python train.py --model="contrastive image-text model" --loss="sigmoid" --encoder_qk_norm=false --encoder_widths=[48, 96, 192] --text_encoder_layers=10 --text_encoder_activation="gelu" --text_encoder_inner_norm=false --text_encoder_positions="rope" --residual_init="none" --steps=7000 --lr_schedule="cosine"
Rows from block 5 of the image encoder of a small contrastive image-text model, named by matrix and row number. Rows with one number belong to one neuron. Each number is 500 + 25 x the weight over its row's rms, rounded and kept within 0 to 999. All counts start at 0. Numbers have three digits each. After the name is the row's rms in percent of the matrix's.
Before each neuron's rows are labels from the 100 images, of 14976, where the neuron reaches its largest size: "strongest on" is what is common among them; "lies over" is the class under the peak. Only what is clearly more common there than usual is listed. The data: simulated fluorescence microscopy of cells.
# gate: MLP gate (encoder.blocks.5.mlp.gate.weight, 288x96), inputs 48-95
# fc1: MLP up (encoder.blocks.5.mlp.fc1.weight, 288x96), inputs 48-95
# fc2: MLP down (encoder.blocks.5.mlp.fc2.weight, 96x288, transposed), outputs 48-95

strongest on: fibres
lies over: cytoplasm
gate.188 103:507473466482503513426519544528503486469528484468453515533542529515501504474506524468523514515493452463508499482520539500499466525473533489492503
fc1.188 099:501477536488471513532514522508475525492480467546509493541491559550493554508489507523537490473461481480481522499527487486513507508506506483482503
fc2.188 097:516511517491581475488508474487507494508524506508461517538482508499464549526501473538506493490521508537493554514495531526510504505519486462511575

strongest on: bright spots
lies over: cytoplasm
gate.83 084:523522494458490472465489464499453510502491523507540499506482496462546482470461536511467489522491509493499546495505489497530502485499471508465485
fc1.83 088:503457511485527484545501540446431485529519505512510519513512465467497456483522480517472445494493470534496492515485526501513483516504483492509542
fc2.83 090:436521497524494507466471528556485493472473515495530516479543489480498483471511476513482490481463482516457496501464493511542492527558537505460479

strongest on: fibres
lies over: cytoplasm
gate.122 112:503498475513486488504510499522554481463540543478516482530492492529479477512507478480516481495468469497548475492487476504450524501527498486497460
fc1.122 111:497544499508519501487508487489467490469522559519512461484549523498464465500460484491505562491508510517521525470499492472495524462520493538519469
fc2.122 110:494517550481500492480457496481490508467502503469495507501468497519478496497474440501469489480502513509489528562526461511527487478494509530458496

strongest on: cyan stain; out of focus; fragmented nuclei; look: smooth cytoplasm
lies over: cytoplasm
gate.46 116:525448518491472511528477500516527494512454492537475467498481468511525455520492515493473518496518510504468516514540514515504529543504509497513505
fc1.46 107:513498479462532507508502501543464503488487523513488507477551512478500505474545504478505497436503516519462465439549503519518474485512505485482508
fc2.46 094:507524508509518525471542486515495490503482492524514510490505491462500521505511523500542463442505528543507480465517472471481502504525451490497560

strongest on: membrane rim; crowded; cells: ten or more
lies over: cytoplasm
gate.262 106:468508495499520485513544503475469505492508507526506514520494532473483475513515542490527509520440531528479476543501475491525506486492493525466456
fc1.262 095:480501484520470515559457496486498472491487528511518494524519508483508472523484525485524492469479498506534485493503488474547531465478538462533497
fc2.262 079:493500529534489571464489526517499521502504502481502488511495519505488491492519541463501514504531497496493474500492492496498511497487528485440466

strongest on: crowded; cells: ten or more; bright spots
lies over: cytoplasm
gate.203 095:534439501462547510524477522438495448461496520467512494497502533535497482515516500501495514487475480469500489506480494498504514469518509493516507
fc1.203 088:480516521538449492540490498478524457505528486487518529494525499445509495445473528486478524500501456469479480499532502493467484477479492508528512
fc2.203 093:477474530519479463489493522485482525501556445491542534467531529495523462505461518468464512509493473490443506548474505494490488494496504479457493

strongest on: fragmented nuclei
lies over: cytoplasm
gate.102 088:514486541507488449486529545503512496497534505497530535519492505514513532540471482498491505464457492434487522493470500485490581489485503491483529
fc1.102 101:471510466454514507524494509483490480510513488479521458608496500457478527461494496508503465476504479482537509483481476498516477469502489490501488
fc2.102 101:455491529495525504478519517502457508485468503514520490543476494481506461516516502504523493448491527492538507488452508531485565486453479506479509

strongest on: membrane rim
lies over: cytoplasm
gate.16 100:505583517505514555498513503495498502521464521483507505503499503504492482471511481470531505473507464502494496468556461493484509429471501523538484
fc1.16 097:485526489494482499541511468487454492513552478469492515476465499476507472463530447502505525517490464481502513486498475502473500478516514501488510
fc2.16 099:514520531489531491493481469521541478524506505502443503454499498519453486514479488500447531513502470479470493520468446469544519514476539508495481

strongest on: out of focus; smooth cytoplasm
lies over: cytoplasm
gate.206 110:513500505472539518496485475471491465486495483519513523511509461480449510524464499445560524535479478514511532495502499522468443485535513544524450
fc1.206 105:512484506525566534527525450517512490514476530471520521507531503499499484519499460509509475507509444462526520468511444526491504523537524493529519
fc2.206 112:506541546499462493499487487507505509485523497506533521457500497531516483535551504474486433506497461511503495493492555502482516537508558507487458

strongest on: out of focus; fibres
lies over: cytoplasm
gate.162 099:466485508502529490495481461489555486503528494510497541459494501495486504483543506529493491522486489483483450494495462529482504517474522507526500
fc1.162 105:536525450509486527458522532470489500473530525484485514476508493511516485525469508467528476494505473463500548497538551490513434473514506473504537
fc2.162 101:549475504535488524503490522503521468503504521501466440458506481486493522485501524480516435474486507507533446485480475497483525526538486491472445

strongest on: out of focus; smooth cytoplasm; cyan stain
lies over: cytoplasm
gate.285 109:526512527543517501456489552537542524493519480536482505547546491507508461530499515497487507485489491494477514479502519471485498507476515490505457
fc1.285 110:477548486530510562440503530517517510481472507518493459518514503500518510516519460516525534476491494508493455488507470496436498476470503507472514
fc2.285 113:519539523529473490534488540515491488514515481478476507500525514464470458495529494503491498510485467495517492499513524519517504518532456561559492

strongest on: red stain; smooth cytoplasm
lies over: cytoplasm
gate.219 095:460474485490478504526504502474519514498468490517509520506455515492505492481491464481480480478494496508497469485497499481539514494525443469492523
fc1.219 097:472481500530514484481476537523497528486476551531481481490442451514518493523510481547536484460516500521476482518481498482483515491500477516502536
fc2.219 099:499525500545503478491506472475510502514501496532508504529487485530511504519437499483514524492492489549477483494490498527471522491463539520461508

strongest on: fibres
lies over: cytoplasm
gate.272 110:504505473474528524501452502473498466501486505535489484478478501471493479489476509505565502514453493486504515489503501516535514493520521459515520
fc1.272 119:489493446544544518499494486467485521487488555513516494519464506458551501492467488519558487495508498508502485510502493479484475490507485497527519
fc2.272 110:445500484489519439478486529535533518513478472513490490495503559483522487515507525480470449519485550527515496509504486483563467501482480501506481

strongest on: yellow stain; bright spots
lies over: cytoplasm
gate.121 115:510507519541512492515495512512507499489484532488492538509485459511481511540519542527491519530503504500511488496493520487561499487493515502446519
fc1.121 098:520530506499540510494492483497548481490486528484542518529493514500517519507498520553495482526523488516523511469481494492489485488481536515469461
fc2.121 118:529499496516479507518499500492498527500482497520532509521478501541479535526514535488465514529504462521496489489484490537511539448449477462510540

strongest on: bright spots
lies over: cytoplasm
gate.215 094:443489484504490503511507538483503479517507515517489546552520439493520500519467513517526508514507504480504508470471461504503488497518480504513561
fc1.215 095:488463482553482493504508516536507524523503472484476503512524514514490540523512506500518519499471491518522510478445498483488511508519515483496522
fc2.215 098:478506526512495546551505472532487510488537555491495504545497483548557507483509502485531483530489512491477485520495474506495521454492524517534488

strongest on: crowded; cells: ten or more; out of focus; fibres
lies over: cytoplasm
gate.220 095:445557479496497508515502488467503515516458547511507488502491491514480465488489485511486512516500464509494472487536480514497519485445518485473503
fc1.220 089:433564500506493506478511498477497577495499492515527483480468521507522509478498471480476528530465482489465484519534544482531497490479544501488493
fc2.220 093:484534523473486516531471505528506481466528498504460516487500489530506479483512484481543514496477511517541471483448486457491473493488484522521453

strongest on: vacuoles
lies over: cytoplasm
gate.226 090:490501522484519464457528488457515522484468551494492525492516483492490498526519465535517502490472491499502463484514474501452500494529516510492527
fc1.226 087:513499549525546512510508524493559532449486531498494502499494483491460503533489490542518520499471514457495473471459477503483553477527512513461499
fc2.226 100:473519461479463503512505518489490492480490462448493529479557538527494459476497539477491507500482497481449513498514501494443521519509525509470543

strongest on: bright spots
lies over: cytoplasm
gate.13 107:504487522481535491447517500469526538499506496455501476496471524485511494532484553509515474480486485457513531523492489484519507482497538454502488
fc1.13 102:518499497457535497490511512489473525447516488472499539491473516478528503522503525472536455471507508496493533494491510490532527507520520516492481
fc2.13 102:495524502451513510481508501500489514518513496503482497585491484480500481473531530482484495522530505524542527517516448506509510467445511480502518

strongest on: membrane rim; crowded; cells: ten or more; out of focus
lies over: cytoplasm
gate.127 099:476475518480526469494508466526518510524474522523513490489513466500460499495479485512479486523515516445513514466538510522476483526539546476551504
fc1.127 101:484489489516506468538463523468542483458513519486499519509511526434500510491494501467463470472458477501540453518480508462496446495490448474459513
fc2.127 099:507521507511516509482521507520500514489495527478508551529479483510493492479488474504482487478481512510477487451497503510488490464505463529524531

strongest on: red stain; smooth cytoplasm
lies over: cytoplasm
gate.195 109:475473540478483486495470527525504497483474516487512496497460475501517549475487504501538498476495525545483449504476494511527474496531500514525518
fc1.195 101:505514501534468490512497522514486467479515449487507512540512500494491500459496472507534472503505482522527490493512497524511447471504492471454467
fc2.195 108:481483538487535473472515472532492492507551522514518525510504507498515448496476497528491507517487482471476500531431495528503506483503472517495501

strongest on: vacuoles
lies over: cytoplasm
gate.9 088:511495492448437455521464522501505484507485478487526521515499508517526502498542485508503486523541479507502456507483488475462476460467478530470449
fc1.9 092:484500524535534553513495489511510476491541502506484457537517508487511500508478520475510511510499554495486499492552502509515505501527519525467462
fc2.9 093:469519553529496475470527479496505521488505516522483505521463482509514533472507495479516516485458493494509508507482528543523478513488518489515523

strongest on: bright spots; magenta stain
lies over: cytoplasm
gate.257 104:475499500476500479468528516495518512521496517482533526489473492511506497552473501527481449451522488503465519499456469544495518496473504505507515
fc1.257 108:500502499534506508502459440523531490506497535508510460500478485492514514474542518498501533480493503514529505513499460471508517475523475515549467
fc2.257 092:524487475513496508522502501469516499493523483510501469502499482501491517514488482506502476502491495448518516513535541475486509529475528487526489

strongest on: ring around the nucleus; green stain
lies over: cytoplasm
gate.142 106:459522497496480527497556526511510497523469497469531477510498469495507553500491507477450505456540499502469520490483506486477462526480469529483484
fc1.142 114:505485490491497488545494504512528495479463484460454465506526508542531487483507522466441524494489513531521467540520480508499496514459531513495488
fc2.142 102:513491508494505466516465470506491482496477490530481459502487510501508505489517508461530476513526528487497533491498507495547511499504518482550475

strongest on: ring around the nucleus
lies over: cytoplasm
gate.147 084:475482532523508529522548540555487519469509521470461534473466516484512505515524461501505465506524515485500503535493477499503525518487510452478539
fc1.147 086:504493489499461496497474461500498484542500460473555510513489506491467498457502506482463514518488485474528520490515533511429484504491484499526504
fc2.147 086:511470495521500503517507495513491487503478489489493541485538557463496486453554504481446516521489522488504482554472479534493519496471467522453474

strongest on: green stain; membrane rim; bright spots
lies over: cytoplasm
gate.113 094:503501521474500476524524465492490485522455520471489472530503482527487543538478474517513510466482484519487508501494545444563494509510545465523525
fc1.113 092:524508524494504448561520518511447532471467495481500472517510489467488510530463501500492493486501502541506507523510551452529510485490527479486532
fc2.113 093:495469499476504523483496445525534463496524519519479496479546536477506485503474507502486546466516484510502521524491503549519475496525514478499522

strongest on: crowded; cells: ten or more; ring around the nucleus; look: long thin cells
lies over: cytoplasm
gate.87 094:540519502480520507495453493515459512512507518463454506504491529501524553476521471537517488508471496504487512479515520464476510525530509475549525
fc1.87 096:494527536479505528519518528505498492481499453459501530504462521488487502519519494504503514500495475494459517506455469546450502453523493519509506
fc2.87 094:490515520447459500489492509494495501475526517522506470540493509489448442507516507483522503463480510533519507506434476523478493452536522511509510

strongest on: bright spots; yellow stain
lies over: cytoplasm
gate.27 084:510505500519556439488538499514530500467493502469543504529512482480497465549517545542527469493524467478501533493486518517536512490516509473521479
fc1.27 085:492491495475506528508469491470467479538537502538502471466500511535469523496495433506490525460514472541507480503523498490448456491466488506515482
fc2.27 097:556466462508515486469495514471509510531504469549483520484493463512489528530487516529538494467522480499504502510531518450511482538538497505477514

strongest on: smooth cytoplasm; few cells; cells: one or two
lies over: cytoplasm
gate.71 097:484497512525504485476494504507479493519475451514512513524461453538518521499483474538536499475505484502483538456518499531471507475519539483545499
fc1.71 098:466525483523536502527472482511528505556502527514497459500500470537540463482492485508500568511494467497516540471546491520512543507506491436532497
fc2.71 106:517519492519471502554486511512506505488481479490517498484527544535523512519548515497528482517494505466573555454500528489510501531510486496520468

strongest on: yellow stain; smooth cytoplasm
lies over: cytoplasm
gate.88 108:486510495521499441538467515488530483486480463485478509470500469472466528447521482550514489502537488477525484512488499518516507472505462457518478
fc1.88 105:470522510506519528484487506477460533461500499492495516504490505533579487516504466512514514486484548490479470502527515490516520540535532530511508
fc2.88 120:447504491510539459474508454491505535500491522512540504543498518501515526523515511505520508473494457535441544477456516542487523488510514507501503

strongest on: membrane rim; out of focus; crowded; cells: ten or more
lies over: cytoplasm
gate.217 110:510475531496517529472529496482521488493469507535543504518445436487486514515462491510522522463491465467476574458514540500482470518516496505520481
fc1.217 110:478506523449524481450488456514545541532504532531502471523454478552527465536476503495479511533465487446501538480567525510501502508500508460519498
fc2.217 100:523486509531456482520496489514499500514499499491464452503518499495473528499513488516496449493529455496544545474512521500513505507494513430497424

strongest on: smooth cytoplasm; out of focus
lies over: cytoplasm
gate.186 092:473527542510485490502446482565504503507467501502496485500500443501503496532501516525509487478547450545453513509506517468484471505498498480542527
fc1.186 084:497494532504461502512452536497537530528465482493495484481470490475561525472456486525516477535521474480506529527526466514552483499509486474465543
fc2.186 081:467499494461519511503509469462507461504508511462495520456493527503504471510511510510488473453494488496509498493507521490477523521565576496514465

strongest on: vacuoles
lies over: cytoplasm
gate.192 096:509504535491451464483494507467517516493504500498453521493491546541522518545469534489531503472500518556486505474449514539479454500499473503465472
fc1.192 096:499523490462527489506504483496472480536518498524493524524486472497496469462525488468501493566487503457511485519538497468481504444519519513538488
fc2.192 091:486489539531487505507503488449479499513543478531476464491474487473477510496472534514516538499514514490527492469516493474513522488480457514515497

strongest on: vacuoles
lies over: cytoplasm
gate.114 116:489473458531461511534440473520485529460523487504447486458507534490498452514547484518477497493516563502528498477516534502506526498510446524535513
fc1.114 117:501507483502517515497508509474505479504476515487522443522467473495513533488499494489500546579454468478514497525534516499515516517509502491535496
fc2.114 118:489533498504488477465536498529504489516501492484517531519479474493539448484485512484496531504442534481492474505479479496524512479489463543456466

strongest on: ring around the nucleus; red stain
lies over: cytoplasm
gate.190 115:512530481494428483510511516476492487486471437501491537470498482480547505473521486455493478492475521494458465468547494529509459510475492512490485
fc1.190 114:553488512483538497498484512476527503500539509502480509538511508489513493490466444501468514535505492524511535490511510518435483504549535497492504
fc2.190 120:502507470513488521500565493471531500497519488514467497515506497517523507508477476517471494507496472478515551460511525520458479486487522505515517

strongest on: ring around the nucleus
lies over: cytoplasm
gate.11 100:482555458451485526528501459475533514489466537486493470513557480491512505476498470521499482499519466524475471488530453489485476474535509456519491
fc1.11 109:552497457502495521522447504481509488502496492434521495531534534510509490476512505464500465468502524486535530519522484491510449503480517476510467
fc2.11 097:493514462476478460487523479493486493495528498538493501495497484557535490485475477478488521524483481526494538489530484515488475476492544512500521

strongest on: green stain; crowded; cells: ten or more; membrane rim
lies over: cytoplasm
gate.180 101:505468505521491479513535452475496510517470487502552485504511538516514474536487500516499516486486520484459471507506510485521503529508536485489473
fc1.180 092:498529474517537476457518554539539493480553505462479527447487477501501507473514518508518522519525522526544499504487506526465486504495495502498514
fc2.180 104:509502435506489493518516474474477485492506500496529550555502477466533484493514516494462485497520475470456538486525509509510507493482491489535501

strongest on: smooth cytoplasm
lies over: cytoplasm
gate.260 098:493499499507475548512530531477472484529503462544511492488481471501504489506492442523514495505496520489455468495470556485458478505492476498514484
fc1.260 111:479535496496528476480484538501482526464509453512494474490488511484519527473523460464556490530516519490462517510467486476502502506504515523508490
fc2.260 107:481501467498536500493557500529467484446491537509527479510507481525522497505499489492485517525475460515484466507470529500455488504490472488496521

strongest on: smooth cytoplasm; few cells; cells: one or two; red stain
lies over: cytoplasm
gate.169 095:487470504507556507466498494521473534509485512498553510501466494510535492479514487471473532501549479487514470525498492528476524540530492495501537
fc1.169 106:498537542511485504520490510516508487470513459476459480516532487491449493504432517517536482479466526517496515473500543471502511452499496453516504
fc2.169 103:530489448512489490528484505506488448517505488482516498478545521501532482534526520522477492540504509483530512511522503510483489491491463534540528

strongest on: membrane rim; cells: ten or more; yellow stain; out of focus
lies over: cytoplasm
gate.171 102:481494510481501499453508495527535486477464475446516531470470503517490518529514523517513505494505512507541522489489534496504488518517534524504498
fc1.171 099:461483521514491478475514483538508502502500476506490533506491487514540468487504509491473500522519487532535483507515472525512492496483526460506556
fc2.171 094:521495494508537495530459485520508484503521493494455496473480448566509499517494492457506499519495494493466447519510509471517469519485523534492464

strongest on: membrane rim
lies over: cytoplasm
gate.279 096:521451514505476455487506465517478462495497478494504540507508520446477504519539498472506509475480522465463535512530549523498470521508486565481453
fc1.279 093:522525504525489529474468500550534516520500484529506495475484477531480524446481507482474522513521510518533517493486521461538478549507527488501518
fc2.279 084:487480510474482523549503536490538470517537538479523481512503443480456478501550490471510529497488481510525474507491488477499526467473487518519463

strongest on: crowded; cells: ten or more; green stain; bright spots
lies over: cytoplasm
gate.159 084:552521484471533540545534481490465486496525489534503519485525512478492519542505544502500491491523457464504475451482524485538526479510493495486537
fc1.159 079:537488535523495500513455532474501508477493533497495483452456471464497481503530512498509518557486493496463475512507466522504501474509472501512462
fc2.159 097:525494492465496526494472484453528525462466485499502475487479467493509496514517513534461505513470496455540486519511520518523519538489468506510449

strongest on: green stain; out of focus; smooth cytoplasm
lies over: cytoplasm
gate.168 089:492465490515509508479543494503486488507466506508493510530526511499460542475507532459500478463500483517501463475532472496518517458483477521474514
fc1.168 095:469459530514459497518485463542532515465487483519523471502512482501536509491517523464485495491473472474470482466527495520498507509504529536474516
fc2.168 103:449478508469506492484479537527500514471510504526550528506535506484521484503509546474539494491503495516507491491458493499504484509524480505509542

strongest on: smooth cytoplasm; fibres; red stain
lies over: cytoplasm
gate.37 102:529475443505522571509505488471471484485530539498527518537524536479524516491490519463562489489521495501517499500502544495494499489525499526533483
fc1.37 100:538494520483512503498441496478505502522513553535497468432471512482505487530484480497512498536475479505480527512510494516518513477517542482495524
fc2.37 108:524524480512517481527491521485528518470515524505502483515491504494523480518520526480498457538512540517486518499568481518523481490491484546507493

strongest on: cyan stain; out of focus; long thin cells
lies over: cytoplasm
gate.55 094:455470499517476509460487499538476519532460479487504495512522507518466481512519471494527500470492527499473467532475486515527520504525462523489510
fc1.55 089:497486485450499477519521500473487493481476520482527512491516513528482481452477540476489480539531474479521481491484536483507488464494523474488492
fc2.55 096:454519519451528482530504475501482548504492488466489506508522509456519506506477476485491474493494516501528516485456493476486505527513479487497533

strongest on: crowded; cells: ten or more; membrane rim
lies over: cytoplasm
gate.51 100:455498479494488565499459506512469466501493499511519469499466537510490496499472529509515495549500494465489491466485551465528501479517516483496484
fc1.51 097:477471482511509548501475504511522476529497482550533472500490520494497525531487507498491508490501513494506472473430543481493475514467489482460505
fc2.51 107:479484506517506468519520490538479530470524487519501518474520510532502512528512488442502484481515524556543503457516519485501507512483527470513554

strongest on: bright spots; red stain; membrane rim
lies over: cytoplasm
gate.134 100:514498496483515468485509466485507539477498495488521503525468527497523520539527497509551499513497492480466502512515472523518533522527506532447479
fc1.134 097:517482514528494463466534482515471501502484504519470468485555489490475511486531473498516566533483506530472517524509480459458505481507505590493486
fc2.134 101:521486465489465481504475487507543496521501474525530501437537490508459519484474518496506495519475500507469498500501526514523511535565509525513500

strongest on: membrane rim; cyan stain; bright spots
lies over: cytoplasm
gate.227 097:471481533504499473500499481523496512506479512464514511514480501521503480526527541514521501450531512527481520547449487557515516476486539491526520
fc1.227 109:498485538485530487508506531436496510450470480505505503516489554469473485494467489482538485463505508495487487511521510527545503491515500475499489
fc2.227 111:500528550487509494483505459517489502535497507484486540509514533465518503484498506461497501501496499469499485494462464535495528479507501497496532

strongest on: ring around the nucleus; yellow stain
lies over: cytoplasm
gate.118 100:471482537528527524527476555466524472502513458535497513460529471471514506495526470524491531522503463478522524496503529510492507476486475473496490
fc1.118 096:520514522479505523496478500505504505508498482483511531460516537549483507487500431472506524505501468485488517490509506484529488494513486437542493
fc2.118 106:512543511526482492507490492476471531456488508497502545481523515547514483459495542506485489507496502508505475487480453480551505507522509478472550

strongest on: fibres
lies over: cytoplasm
gate.172 110:460484502477525510479477501528509540488533544509475531466467517479499495473468489517483489509506490490485501492485521497523546470502519491520551
fc1.172 108:478463538486488488526529485512501484532444462515514512515512505506468459517521489526423505502473475474494499497478440523514484483447516482445502
fc2.172 106:497438512495500485473483473493473480470503528469518563550464524473511504463435482552468522502531510478468510484498487544524485511502532470484515

strongest on: green stain; membrane rim; ring around the nucleus
lies over: cytoplasm
gate.141 089:480526498475502478489477476495498494509479495440493497466475536514533537468495541488501511509511525464510512497510514484513507462503547493505474
fc1.141 102:513483470499476481531511501463496489494520491511501531490489453509460463521479506526530490497436477486468514507500492498523527475540482520509544
fc2.141 100:513524499483495507437474495491516504457514496465495508537501549513492519491488506546527530511499510546511526463491488473534487515495496501482511

strongest on: out of focus; smooth cytoplasm
lies over: cytoplasm
gate.212 114:479550533479503549494525490461497473508475480552471495466522501485478517503488555513509518499506517512517481528498496492492538459501473515529496
fc1.212 096:556478491521495466533487568495473488520503498461505541525453503491501463498471453493499442513492493504483523523485481484502499527519462475501503
fc2.212 104:492538504448479486506500495527486502547519493509448488469485505524491513485488423520481492506487495486503500486509520483504514525469563500511492

strongest on: fragmented nuclei
lies over: cytoplasm
gate.149 119:532459495572421485517479543440488538506496472516522488525468472509520482501494486481490486534539515514500497518507508510474486501497493526525518
fc1.149 116:464516500437529533444463465521508495500532528499494509519574542506475488474508497462516502454458521486510505461507497499531499480470506486491472
fc2.149 111:530486484506476497515489561518472515498489445519475495472503498497500509513532531504507494536523473493519546514503474507485474483489454498519498

strongest on: green stain; long thin cells
lies over: cytoplasm
gate.237 091:496501488538481484496482488476515517480480459553477515542526535471527462519461517468498508466485542547493500495508520496491493509486466491449531
fc1.237 090:517501519491513483474456537498537512519560521500524499486489517501512517482492484519497541511555484539490527495478527516474505518466521466538527
fc2.237 086:497553498501496533561491538507486443478530473497490498500497490520454456489494494466545503474486486488512525517481490471517511481540473538554504

strongest on: out of focus; smooth cytoplasm
lies over: cytoplasm
gate.97 087:483505499476512482448507478524524501489496528544503477490518440490493544505540496544529527532482500506491449510536500515467513512471535500519494
fc1.97 088:485444496498510475481457473523505497461534511502486504473486489481481543443502519489535529510522513492473472559496506490454458518492489527521514
fc2.97 100:449516517513510517487463492512467527506487498503529483533467524502518462505535529494500497513497519497488502501505484502495511472525493512493503

strongest on: cyan stain
lies over: cytoplasm
gate.73 097:492493543541469545464520532488498522542515492488479503497531506472521584464511529513519536532461501509506479498519501504504519495494519481456456
fc1.73 097:505489477495486508473458509490521470473496499488485500464468474492484465545494494483500512517497533508529500527462520533472505560523457510514440
fc2.73 113:528524535477473541481489488545533511497547461471487509503505529494488456496495480533511465499521500499501507450492517474484486478531551531479522

strongest on: green stain; ring around the nucleus
lies over: cytoplasm
gate.63 097:501495505486496483503490487504500488509468459479461498537470488542520492527460510493477533455512530572479498458466471521520467482504493536487462
fc1.63 108:510485475469504500489503496507498474470483515460514525480481489486450524523467489496560511478517491531534510494525510510476433508485530486529450
fc2.63 102:475519494479493481529489487483537506511485498449499535484479491469472480483495455531484506463487464490485492551465492499528494495499535502514510